config.yaml
gain_aug_db: 6
input: "log_mel"
output_stride: 2
head_dim: 64
kernel_size: 15
label_smoothing: 0.1
nesterov: true
warmup_steps: 280
weight_decay: 0.06
Rows from block 3 of a small audio frame classifier, named by matrix and row number. Rows with one number within an expert belong to one neuron, the router's apart. Each number is 128 + 32 x the weight over its row's rms, rounded and kept within 0 to 255. All counts start at 0. Numbers have three digits each. After the name is the row's rms in percent of the matrix's.
After each expert's rows are labels from the 100 clips, of 14976, where the router gives the expert most weight on average: "responds to" is what is common among them. Only what is clearly more common there than usual is listed. The data: Morse code for random letters and digits, with fading, noise and interfering tones.
# router: router (model.blocks.3.mlp.router.weight, 32x320, trained with AdamW), inputs 36-53
# gate: expert gate (model.blocks.3.mlp.gate, 32x80x320), inputs 36-53
# up: expert up (model.blocks.3.mlp.up, 32x80x320), inputs 36-53
# down: expert down (model.blocks.3.mlp.down, 32x320x80, transposed), outputs 36-53

# expert 14
router.14 097:143169165139114149109141119132130117126150127104105171
gate.0 099:207143151126144119083125160122135140186029132147167117
up.0 097:112103123104124161169101113162132153141168094101085193
down.0 104:131120073156115145128172119108156118167060118153155114
gate.1 087:104133181124132128113137090116135079113154080130136145
up.1 087:119127067187092151126134123122168169145102147124131150
down.1 091:116100137098112169131138101057031123141088155064133098
gate.2 111:126131073133088168173143124117187132125110126128150191
up.2 108:102106172124177078132056104144108103107144152144069092
down.2 100:081125105072125152135136185152102106144119221098124150
gate.3 096:165160139146072201089157092147121133119109165103152109
up.3 093:105155112123155091128115145147108116141138104125174164
down.3 094:117155180141111175113118130089119129101104121122156142
gate.4 092:145146125167156127188126109134155107108086126089153128
up.4 090:171165151166134134134130139120134117087121148057133125
down.4 096:137153106141148126135152116186127216107140120074070160
gate.5 105:177147191190131110121171143134116085135174196103165131
up.5 102:140152197138140130134157159120080147135201170118140128
down.5 105:134154144073125126107124109177116159140116109128072101
gate.6 095:119152105129139160123118151173127142100201192158119151
up.6 097:133096115082136148118135128127137141103184192135155105
down.6 089:135088076150115115113069145159124170128096108142140124
gate.7 088:160130122101129144150074066158206049115168129147140120
up.7 091:153105153102123131148082112127103147111135129142061203
down.7 097:123124095102155126146085125135116095128099142142158062
gate.8 110:174123200176183139174159134151110134063174159152032087
up.8 109:089095121113168131128131091170122138140134169132116118
down.8 105:141137093129125101113133087068100161099143060109082160
responds to: fading; speed: fast

# expert 11
router.11 098:145167106112065093152148101124124105113062130116138202
gate.0 100:121107109145145133147185136219119065150102136135116140
up.0 104:092152126114147103070149140173127165088165117165137111
down.0 103:147124156189138114171171116134182119188197124079133136
gate.1 094:145127151161123151139121148112133168171094111091137105
up.1 100:148105130172136121107104120159137121122086138105150139
down.1 098:186151171162151192142123161113160184101125156129138111
gate.2 106:107081063186148096116137157111066153137138151106111159
up.2 113:119113111132097077057098104100080128099148120122114108
down.2 101:089083073144169108133165175172109153107171107124111161
gate.3 102:157173170112119116117123141127141112155132136079153108
up.3 102:109147167147122114090128117116149163160155098106081036
down.3 098:180168161111050048159152124122085153150155091133123163
gate.4 097:139124123173109120073110111141114161144105120149142135
up.4 100:122110105142105064170169086123123153177209212150105075
down.4 101:163088129032116162096144050090102121093091182135113136
gate.5 114:180157147163103126135127105117110109136075170093183200
up.5 115:105089129076128103163169128089140186145141149087154135
down.5 107:137129076087115131099102154146138160154179082105112125
gate.6 101:074155074148163156135109088152123168122165097158060167
up.6 103:162199127122186134175084132153128165139141192126073160
down.6 103:125148187150141180124120067104111088115096152113095123
gate.7 091:117130085109143118100143135102119131091079170101140106
up.7 093:168169097099140135157155099118136116139191142112117132
down.7 092:141176130118140185078139146097111119182158179129117183
gate.8 093:130112108109069164166111161128135121100119096127177123
up.8 090:147128159132105164110116068128140169143178106118125100
down.8 094:142084147131112095110090108103171157115148150128131164
responds to: speed: medium; reverberation; mains hum; the character "0"

# expert 31
router.31 117:103123206142132102072097128090112127123126141165122073
gate.0 095:108127132112168148191094147114071068140082108133102170
up.0 093:106124101144092119087149109146194168115184161155179078
down.0 095:146136107130160088176115117098069131080104168192153136
gate.1 099:079110159110127149174101104102118109107066130141108121
up.1 094:131153196156194093197083109118176146105079091106132126
down.1 094:139110080146113129106099098177109152049100126163146087
gate.2 099:135090125143093100088168134138115156135144206069180118
up.2 100:102087130156128080128147140146062178131127176104117087
down.2 100:100056187121161095135197069152145111109133095110167113
gate.3 104:126078188102143162115108107096121134110102090155108143
up.3 109:135136153138146134093088053098121091105076080140083043
down.3 100:097151032071135111116079119057131107105139127192109168
gate.4 096:159154083142114113145097152135136065127147090110075107
up.4 091:037123165080088139089182142124138158153124161132159106
down.4 094:123139131130148110188070126116143104123067080182138088
gate.5 108:130125189066122163142126090123108126083173079158135124
up.5 110:169137106153130086130114137113146105093182118100130179
down.5 109:195100108101111118120152129139155150132077167045151170
gate.6 097:163112140084127159068148087101162089110149136134121192
up.6 096:128142142126132121080113097126133082141214174153056158
down.6 099:056139108130118114149143136181157166189117127155178145
gate.7 096:144098153125147123145072089102115131164153134138123151
up.7 102:121123131060136094191154165170127101113108192124149153
down.7 101:157077204127123126064140172088104118086134152167163196
gate.8 104:174160198113189163125174176083134133111163184131120144
up.8 100:207102161163146111157167143110143113138067105139129094
down.8 097:131134090107104107139178105105127129186153087090115193
responds to: reverberation; speed: fast

# expert 3
router.3 102:133131121151156147139105090155132142192126155158102087
gate.0 097:132132186095110131111134124100155097073125184125062147
up.0 092:112097125151109127119180155140157134112131180080110148
down.0 099:134152142123145123106092091098075119215140120081142140
gate.1 103:120091229174152142158074140124046182141129152183138124
up.1 102:140118058080178067110096128114162051158136093088091121
down.1 105:105106105179128146115157133117141122106138167118106156
gate.2 102:175136032140110081111093086142151083176178101100152156
up.2 105:123118046139084126106129110145144069141185148118122109
down.2 101:156159133176158089128153090185125111122119179145097174
gate.3 100:109132110096137174145140137112157087132150148154170117
up.3 095:167122142117148129087141160092114137059117200123129109
down.3 094:074150092096133133112177177084123148101116136165116120
gate.4 097:113101126111157105074227103095105076190053097096154080
up.4 097:143167139156086160172057188155152182109145138108133166
down.4 102:163155092151048130122176108100108111110114142143156122
gate.5 096:163159162157061145075140083168111152090208186157102079
up.5 096:082099108099189114152127168103118122186068052099162184
down.5 098:110098130159123152049099136125177145122170075109127131
gate.6 101:143144080132128110120112084143097070144110146137108073
up.6 103:129109064119164119124119177163128090135113118154113154
down.6 097:118134102155142154071169134194129146116125127117085135
gate.7 104:068096094079201150208119122124126143092145084128095133
up.7 101:204161158172064113072126163163120089188121175142175135
down.7 102:154125169140093131133165141125100131138099146102132134
gate.8 096:143121157122172096149110077156154137122077124101085137
up.8 100:142116186122128143157060054156192103144101101100095192
down.8 102:135153093161078098133138052114149137130161143189070144
responds to: speed: fast; reverberation; the character "v"

# expert 6
router.6 103:133170153101131174162199114122162137105124109158130134
gate.0 109:115125119201130136086154077106133145149140193093089095
up.0 103:155107091162109106071145132117142179096165114142146050
down.0 105:095191134103123140164129120114093149094136132074066068
gate.1 099:205148147153135111146114096097154066102153141164103174
up.1 093:144108196112128085064122188079113096099124086131091089
down.1 099:128141175137131138147152109102173145139104164132146166
gate.2 095:134118171181167186082165078173102158148109093138111039
up.2 097:141110154165093130121128107106148092128137109097174078
down.2 099:139119069072149158165103140163133160147141159099135165
gate.3 103:147156144118156165120158153139154068094159143107123178
up.3 104:117117112156158058141109114107140144163083105138129069
down.3 098:095135141156065131126097110182133140115144044177103124
gate.4 101:145123148132092105054127120151138137033113167149194105
up.4 108:134141068125148090145163126107085139224107054153096193
down.4 100:131111116150129149124159109104116026148096155102173148
gate.5 099:151139136111112093161187120112162188114120144176087121
up.5 101:177121040096096113187159123125146169137110153147145100
down.5 098:121047154163130121134143112078165072098120208121129180
gate.6 091:110108087119116109123141166153129182105120139157112066
up.6 088:179123148091085130103136131108126118154112148125168126
down.6 093:117174130129095122143097093099095105109119163168064121
gate.7 102:136136101101212144178123125150127100124143204154121095
up.7 107:085109141113114132129128158128099146124110125147098091
down.7 100:136118137098098147090125159087113115141125130128103068
gate.8 108:145157120149139117059170121198102148142121193096119181
up.8 104:123169108130152126119056138157072088143074162117139133
down.8 101:142187088148066156153110179150105087088142166154116146
responds to: reverberation; speed: medium

# expert 4
router.4 100:141142094117084061060124104101081163116180111136182130
gate.0 102:137160075162109155092086116129132086131108114151117148
up.0 100:144095188109123123156112118128150180084153098100158123
down.0 101:138105136112110118181155123139159137176141050104116149
gate.1 104:113144116089156154044127140176160136131156153136110087
up.1 096:133143114122106142069121105115166147082130133128111132
down.1 108:137195144120106112157146099193131077079112139193123096
gate.2 115:119091050123168115124215139163108110078078122144091158
up.2 121:102141246157063124107068106081097129150143124132161117
down.2 101:115080193078126134106141068067134096135086109124126135
gate.3 103:190096159117115154104163133111134114093108174095172202
up.3 100:096081151121095174085199139098158112128148164120165104
down.3 103:099153168127137150123153109113134093148103170156177089
gate.4 092:097142128098082160137119184152156173112130180108181182
up.4 091:148125069138159134159101102095164109143164086171060095
down.4 096:126136120129154189132103130111157096147165147154157139
gate.5 097:150083128150129144102117191119183108088144090127157182
up.5 099:143138196114181117026089118098158150110141119116129140
down.5 099:176140141145072096176081131104114154086128108101101148
gate.6 100:124142082089073171189139168118179085152099127152099131
up.6 101:117098157137082183148119159099101077104090104161127069
down.6 110:069122202136133124122140079175100142110134167183153149
gate.7 108:167136147187135131074134154105144147155124126164171118
up.7 107:071101110093113098163101099112084110131168139108053145
down.7 102:106107128120081113100099163155158154147125162040131113
gate.8 101:126115105136150162123108175092046127114114133155166125
up.8 100:113144119133064110172140074166175116133121111106086168
down.8 096:115078077130113071096122134118102140127164100102055091
responds to: reverberation

# expert 28
router.28 092:089084106157113089107114168125139185150096071083119185
gate.0 103:115166044106160139086095144146144133148073040140167084
up.0 107:092176032117192138107068156163144156134092098154119160
down.0 102:136137117173132159104079173109102118155143156115133139
gate.1 090:114112098121099132140098172124141118177129166115144092
up.1 092:143124112106176119125174076135112183117097125099109133
down.1 092:153125081167121086108126166132099121162084090146120139
gate.2 099:061141141163132077129161121117097114129117197101128141
up.2 098:150113107169057115132174161158121125137179164121117110
down.2 101:113118118098062067120160168121128100114148098193143100
gate.3 102:134144114142103107118133181154115112133110098083133216
up.3 101:152123142141103129127191118137152125170114065110115169
down.3 101:120159174153144101155199160186110145105063116138169141
gate.4 108:047176118154224094139113091143110100105101149182145136
up.4 109:181107151112110151050140125177163132149118098102161093
down.4 106:086091105124116077189171112077149152105135153126137081
gate.5 093:109191175111164093185099088141165157095129168136151084
up.5 090:124092142119125089153100150161135148147113143145078122
down.5 095:084198162135117163123158105123146186138109121141130105
gate.6 107:133111213138161128153099170082083137163089179127134149
up.6 102:115117114121125133085132126160123191113143150144193130
down.6 097:138066067081135104139134128113090106153145124137135098
gate.7 098:112144141132090061130166164111160126086154110110142208
up.7 099:139117147091116153070134186134129158178036079091208120
down.7 100:142148140183147124108055096084151167110088121160138152
gate.8 095:105125107109070105139105119168120155115146152130062130
up.8 090:122138139150076155142117160121118149115128174159131150
down.8 091:174140139209180117154118141185135087173112089104096126
responds to: speed: fast; the character "c"; the character "q"

# expert 1
router.1 102:114125150077089131131134153083131107098142125126143151
gate.0 104:128102038126168077108144135188133129138143134113147107
up.0 102:081138208080068175158081104081133128130139125135159129
down.0 106:140053120126145143100121101134098078166111136128123173
gate.1 092:129144050167130116128128128109139186153142114132093102
up.1 093:123168162110147116115132088091134124184134121133106136
down.1 101:161119131109070139128118123112169176097093150091126096
gate.2 111:120113082078121141119148156145184158104127163098223109
up.2 109:085146167172139116116162108144099173136139081125094057
down.2 111:125079075129126142128139134135093110166113156071189143
gate.3 115:097159122123162129115148116145159119170080136107155126
up.3 112:120152043139138135107095126176136154167076123123156117
down.3 107:129149139112102116142058128156138173150074101124070084
gate.4 104:132157124102090131106115154169166102099189199140125138
up.4 105:173105133136166101117133108119105158100112090124124058
down.4 099:120099174139109148173090083165096147112152132140116088
gate.5 110:094124216089109120151095170107160104044146157111209132
up.5 115:128138106180096127052094110138108074153131094142091130
down.5 105:144118108199117130156100103141091120180118079106091130
gate.6 087:149149144164137157115099148126114126121104131133137156
up.6 096:166144151129101138123148148101141148104132124219113109
down.6 101:120075134063092094097105068118140143076141130120162129
gate.7 107:111165176110158102107118162096187095115084113149186162
up.7 103:171104170149097166089140137098116110140123126135063084
down.7 100:138080117089099152118130166126070102132180115096164223
gate.8 097:189078107127130151158097111086111148116164094139081172
up.8 096:102138096171132132120142100163161075199121157112093092
down.8 089:111194066122137116148048131131140136131150088098183140
responds to: speed: slow; the character "4"; the character "5"; the character "6"